From a checkpoint of a small sound classifier: width 160.
Rows from block 6 of a small sound classifier, named by matrix and row number. Rows with one number belong to one neuron. Each number is 128 + 24 x the weight over its row's rms, rounded and kept within 0 to 255. All counts start at 0. Numbers have three digits each.
After each neuron's rows are labels from the 100 clips, of 14976, where the neuron reaches its largest size: "peak on" is the class under the peak. Only what is clearly more common there than usual is listed. The data: single English command words and digits, spoken by a formant synthesiser in many voices.
# gate: first MLP gate (model.blocks.6.ff1.gate.weight, 480x160), inputs 0-159
# fc1: first MLP up (model.blocks.6.ff1.fc1.weight, 480x160), inputs 0-159
# fc2: first MLP down (model.blocks.6.ff1.fc2.weight, 160x480, transposed), outputs 0-159

gate.405:074095154127150147074149165085155101165142128082126114151118114122097148145174133145092146132166146143127089140157153099120137119138121080133143125136173128119171119126130150106136165121138117151154124141126148141115128145114101158139111163148093093105107120132116085078116137110143114163141108162153109110140130124112161126139106162118116112122137108168180094146146127124130132156128147085157129149123175106123134137158136136067116144110071115165109127101153154086155122134141141
fc1.405:163122126104120132147127098124140083100126129124164130122125128122175085125155141171151140124112136132109155089126115141124121130133149126082102138092093158154125114131184160172141095159097135085146107127128104096168157138140133120127138119167135150151147082104142142171160138166136124078172106108157098144122101102157109084128199087138111127105168139104114129137109125141127139148121138166095106098114092093125133137122120121139113100134167119144142123181084129136141121122153113
fc2.405:140177132116174134162101107133078142136129127167145133110111153129136123067158136166129114128108126068117117148117127095142119112149145119105143176139122123158115146128107117145097106109113148145107137070115115085121138107138126157132063109152171132126154123110148137151132094130096135104157122136150149143132124097108084137137110154104107109132095151161078123139116111126120122143133101130062154125135135148113133142063120111127161138185113096134153128109098163132163115110100160
peak on: /l/

gate.67:147119153154160140149177152114121135081176108079113116129109128101119116140126110160145124168116183168121130141146131133116112152154169145144114108118123121096131147165100153105102166141108145120117145118133102111154128169154120139105184141159099107152119102127095138147086101144138135142122135094161135169109117113132133129143157173117136149119130152127117086100121151130156136097121144142140142143131115136118188145130098138153151181104153193117145115137137168121175098104175105
fc1.67:093111141128123098075122105109147128142134140125112149117132134121141086172084125128132143121133115142131132123083058129122139111135138160156117129122133125111107144137175145094137185135076148111119154167113191103153146178129134148159137086120104114125118157150103108096125118126160148172135157137073122152118107137128135133111141120118110120091155133140130085126115149122075129066141144158147131155128112094139086138103110128117121111124194144127070147130134149130128113128142157
fc2.67:122109140116124167143122138138135129154176108115129137150127169077138153115098134111090112107119142174095151113121169132094141113107121104119146114143142134108132193104118124111145094094091134134132129159091131158110108105135115136112110148135145136099116126093126106127156147106115098121139135112093162105156134137150202121142130148109155140135066127125128177153181147102097120190100114137103110143129167124106131144164122143109091134159105115155061118091123137131092126139114139
peak on: /l/

gate.184:103148135127142165095145121113145144181121138110109148173144103123128135162142091171142153093106101085115128158157131100125125160156125097182133080081120128153154124124147146143107142133147150156105160114156139130160141131138095147137137191176072139137105150138120127131066139113147177161109108146149134131139091123127096150127122153142145119122144118142200096117113105124116121110138125111147103156104163122131147132135137136109145155125100112150179101124167121092146117111141133
fc1.184:127127136112106146119110039123081128097142143111160130117104116148140066127107103113143111143153136095140115137070116132097106114099158161114128146140080152121139103099098161131124126127125136086112125120118110180134129158136134158140084120139144112160157128128111107100126119134138181127136139108129126126100125108129132121103151095125104154076120130125101098128155127139104133119147101150098151111119123125106101106087109122182090114175159101121122138103071164150151136121078109
fc2.184:140109148122148165107107175136173125112125110153119132144097146092125089129084103095089155115110135134142071109133126123126155146150092086139115088142119152108140117178042131131115096088166115146142119089086125140114145134161125117137120118109126144136156154093151142111123130143153128115128149133105158108116111142109106149152081144141166141124077146120102162125150107132094110133106126140087125151155117157116140152130102142117148101174102145153117112091102160115103146129134174
peak on: /l/

gate.247:104142120136123136111150069161109114130151128162141145100132153135120096165095099106175127132105093161147151153141077162108158115161118157137102104152127150083157136133124090135143136109160126149075085141100151110109126091152115128136126128146159126178110149129124125137088178115141162137096142103079133111140131146136138163137128111108166128136114156134128071131129147113155122126125156111117179116153163198097095125126121155127134093115107127124110123176116125153127141101114125
fc1.247:071086150150142104130158111098141128153131171168101142116114161146194112117167106146143095098114130172148128151137127120093160127119147148111126150140135130149126135092121144148122100137159105131115111111181098125158140139078093157139115138113169112115143133126168130123122122112148170122130110126109139127134101130110134113179113175130113146112118141131155169130141054125147124153131108142119119152098135161118148113154129140136119144146079111172140114094124144151167135096092192
fc2.247:105111120119100099117098140183155119149167134165135103176134109174148117183134129125099127064110121139115111189159110148105150103163117135153154103134139114130153163099138092173134134122142146112155129116130079125127139097092150121157092181117124135122126146084096168139105123138131104118132142158157146110103163127141156139126095131162142153102106114109111123123147097132202127164087135118112099133128144124129129111151136150133079131132088137149129112133105119112154123128095143
peak on: /ə/

gate.439:130117092131143103136106108133099173116114144127130162090140133140152098109121086147141126153121105117114126128144152153114057131164126130100177118105098116155136147146131092134140067106130135167144157110124130125154065108152128138133133126121118147140163136096107123130130141099163107088118123146130116122124143096135118140109111115117120117144120141171115142121177121135109142085114073147142152120131153136084116145158166054097152181166133115126173142069136131143098132150148139
fc1.439:163121134116101112142137095142111121132095127108085147101187087174142084165156141124103131130120103128152135124139140129106069137126160171138144141159085100163149124152199131137131102129137173115143131124144141149133099088113103136125119107167079106133184145091170117115133159065127103164160110138120093129159138101120123105101163142104162133108114133139144130113095124094133133095137118138156115120103123131100128150114146108136103142134149163125151135115128123150114116159155098
fc2.439:143149119159160141115133129185167165112102120130157097130164131120111149138113142119140116138147139131140159144097102131127194137111160133188170134088164116090114125113114147061090151164136134120127124168121119137121119115093143130120152135105093121113112151119124124089120132115142170188097126118139134114100137161112126115126135166147102147147163077106098085140095089156161107116129150102125143123111134149148176136117118152143151109105088090124119167114114110107154110102141125
peak on: /ə/

gate.21:145162130143137093114112130132150133142136105126108153131124131172160126173107123159122129095129135145115120095163119158116179156136096119161126117140082197120136105131124101141114108114128116134105128116124127159187163138121119177161092198139122117124146186125126101103132113091122115134082131089129152137132135137094171134137148092171132173124126104132137126113140125090131115126079110105148091122120137170074144115124137148121101114145120131156073144106129145112140124136149173
fc1.21:115151140085143120083094138164107120124114124113098105132150119157121106111169141138115202109136102157158110143075105100127143105118121127137161114142130117130123094101132139128128133114130124163145089178136129148128150148089130120159168154126089106134146127116168144152116130125172152132131128116106125109137096087094093133114146181130098154140119121135069096110099090160112117088136139142080122107095153131094110149130089132179141128114122176092111135157152131142128133089100138
fc2.21:133092171185143097102141139147174162139128121110158104155141106123140123114107077107116110130110099121131089128150114107105148121150135116158160096124065149085143146155125110130119105096134136108128092102115074152113111160156166166158119124103143111131128098113140150158124118151129134144150157104098128089131116153174128117118099147141161137094120143138100137173136167072105135168152138102127124103122140098129083099168139125143092130170157152142142102122160111146135116125106117
peak on: /ə/

gate.447:138152112143151151126119115148141141122128112142113106098162141166128131146116109145157161145088122106148144115131130157102141160116120134124113117082139124120141129118092114118160126150176108180087097089171158153134106128102113138167119167122152142116154154154138100115126142068174154137096144111106120092124120101129124121088111156148110124175180098092132134135158112124079121106134134128113167140160174138137150152138170132117162127170073136147161158093145137153146115156156142
fc1.447:098092105153165177107168183121109152140094117109141133111107135103071162123113114082165108110108110082125135144119114115133164159135105149121082112135163095134138103144087124087143138164135124135137099124144155156115145128081124088134137124103110150127120123136117143138146095148150111097148156158127087141108125123138141129101119128149112101100165112153090123133130140096164127131150172092165144127153171104129132100134147144106112149151121096157120119175072134100139107132145168
fc2.447:153148079103082142132182127092119131143084136132113144127136131109125116104150168133141098123117154135088136067120140118106158179115124123090143174157142136160107130117135170150180086134126122114113115110157122119148170126101164110154126121126189136107171186147129103149116194083125129089136105172137140119143108157150094102145133155130124093126135126152150152106136120088143127149137113133103126121109145130106140101152150138139115119173119125164124104117134143123144146151154146
peak on: /ə/

gate.155:091136143108155163130143160129143169111104083127083124166137121110102123093193124127140096138150138162153107080112104120143179098169099125132116135143143085157150094143117148127137135090148109120083118138085110151128114132125102140108100123153175099141113124123084157138160130133109100126201128142105106144095130142132145128110105118129128104121123134149138111138082156158129137155118079108145119138133163103171105132131117139131169153140130193150171129111129123114127136113112105
fc1.155:163122128117078126076090101090152134134120126113136126105132140086132076124157127113098123123115157122135125148145168124133139105094141104159150096128115149096145106113099113133130166106132158129147071117128141123108088114130179122143096133100069086149090160126176118099113130105090134176144096122121135113148140147136147132134103144087149138131143158132143119163168137157150140132133152155144143126120131154121148164109179067129099126096151099095105138098112128097139131154151102
fc2.155:117105121114103076159169133139137132145136138109125175129126123182146155149078122118109142133137123110132097121154107184096129119118112122137154164098111142115133122146150135142113138158155095107148128140129170151119153147114143140117146113129134153105124097146115071071157160120124122163122115145114136129139063114127092100154172151105162165081126093136180160127155142106129167107144158097136132126102096140114127146114119128109098106128136132141101100160151151111067148141164095
peak on: /l/

gate.134:139155099088122091121093104134087120080136150135101154119109107156103133116142151127184130141159078179122169126138094094108122135126126138143084135172104126139146109099144120114123082186127118121130082164138118121149141136070119126113126104101148155137154104150125116119146142118151141124157158143098131137125151117163135100158103066127098154122100106120141121104115153100120118128110140111131158093125136144142123117099140152150107114162153173137111136098140163176163131073128142
fc1.134:155122117132086164114110151127142125134144113122154098112124151085142132122146145157142134128134137116093149116126141155131179146159128145106062140121159124106137159131156140122145163134138122122161166116110127073139144128151082156143120160165134120111141113122134097107150144109097136141097087187152151142138160158107173155128162111088136089110100147109154106124081126130127140175095094092133109125128135107107101172158134137107116103089098085138109127085137082090111130113149123
fc2.134:126107142113175143128119138102135109129127127112162116161104156131101131130135076130057149090129140140132055095131128156101128121128119091107148136130094149172103125143113159160135129122144103126113129150098160164125148157160133141086137126138167110125097106114165115141106150121164102158147147125138156102120100181132110119160122159146170147076108179098120098117151139155094155107142143142118122105099139148107104186137093145150107141146143138132113136107154137122079130104134112
peak on: /k/

gate.91:083095114104133156136154127154134161093100087132130130127093103121104146144117136109170132128138125104144122123098070135139147103122115116137103123116147116121126123162089149114136171147157108140087127169105124159115166137112101101121147117161158151097097137107119125139128160173128122111161161147169114141130127159108081109090119134140130129124093137145115137128115138119162133156132151146130146105151185118151128096165117170081208121137138171157079105142122131112083140094113112
fc1.91:135035133130147127091139136099092109112122148088106125174130119146094098085139114092127140132155118107098112145113135108142150138094156135181162137168113154096140100130082177102121110109105145157139135195129140169106153136113174136100159137140097135133107102108145129189133127138145111144147137115129135110132116180121129120115135119143124172097143130131097113106141142128122142101149143108134116114133100143132125117159093161116132149129160160120119108141111142101108090085115166
fc2.91:100176144129117127140122159164131129108154134149095144121154114142119159122117164159149144158122109140125143111094094174139178131108109138151095123124147142132096135110180107125088179124151099150090165134134097101148128141113126152136115131163132132126139131155105133123125130154129165104114097113143123178104145158124112154114143109142134122155128119101146119121046094152145108137114136118127105126083128124121149115170093217095159108123116113126098119155075124130108111144152164
peak on: /l/

gate.178:111097148116125152127147121115118147131112107151114118151159127107116113117172147095153105154140121135128114104091157132110114134113133142141110086116116067135118128126141090115178106098142155126075130112107117125073128132132112177119123128148127120081098131123164140183171164100108104119133108143133085114107129139161116130123131178104158112141065163167127150158106180116145127135160096144142120133129192110097112113177140114142147118137167140115100101103142131114119083128110104
fc1.178:138110134115144133113144149090082139106136125108104153160120081128113135129103125092142160101102143136107111079157126124148139118094150103100160120144139164111110069105109137090134140146113102094141144161166131122133126169115162122150164178111177151143136107146082100143134124182125125108122106119144161114117131157120115156144138169152083169103097157151115117110129118114114162136160167122152131136100070168153159146100104126138102121117117126091078111160118146136119125116135150
fc2.178:119128137098140136157127133102125127107121139116115177156164109122106147117119106132123113086117170089140120062118133152086141122098129135129153132149132122129081104140073163161105163115146104099114180116135160110096137164174161155139147147141142125131106129150092136132142130168145107126124114146154130134116156163096079143118084156130104164095081125119128126137140134129134135130168148162113121150155104146123130134179129153095045177123128145113127100133141135116108125164107123
peak on: /k/

gate.187:090077124131153152105125140134142118106136157150132146174126133126163133070133139134116129130111127180132166160155078115137175164136152161118075143089142149114134137165170125096106165096176129144133131139119114143112143148055106131161121163125100120114110092131140103116138087114123164123105118171091162105126103146112129140104128148123131142129119136147107085134099110105147139128127121094129115105098112139134118156105098106150148102130129111170115102118122147149163116062118141
fc1.187:122099102136114165107210174151152147135149153147129106168117126175116130119136130099051123149128138158140126109156091094124173148201121156179121112127134119124155186142126128144129148085171177121123136115145098147107124108107140135148111126118118134126146117128110118145120119101106098150135131131111095127158121143138135110138129169137141170075118126153101119117111101103157116118142098120129120148131094164088092138108141116136101144153099117173130129111138109141140128113100153
fc2.187:136099139136117115096171127128145144166107124143141113160124109122100102167178137090121176098127105116131116173139117150095134103118148127147154096156163138071144138175139128143145143146132163128131128157109127154146166082155126087170131188168161125111121116113125136138119126139106122129079103122108098165125130162149111150100165132151148151133130116125099057148098116123124117142113136118140156134080165131152126117147112138122196123187113151135150137131131127146130147105125117
peak on: /ə/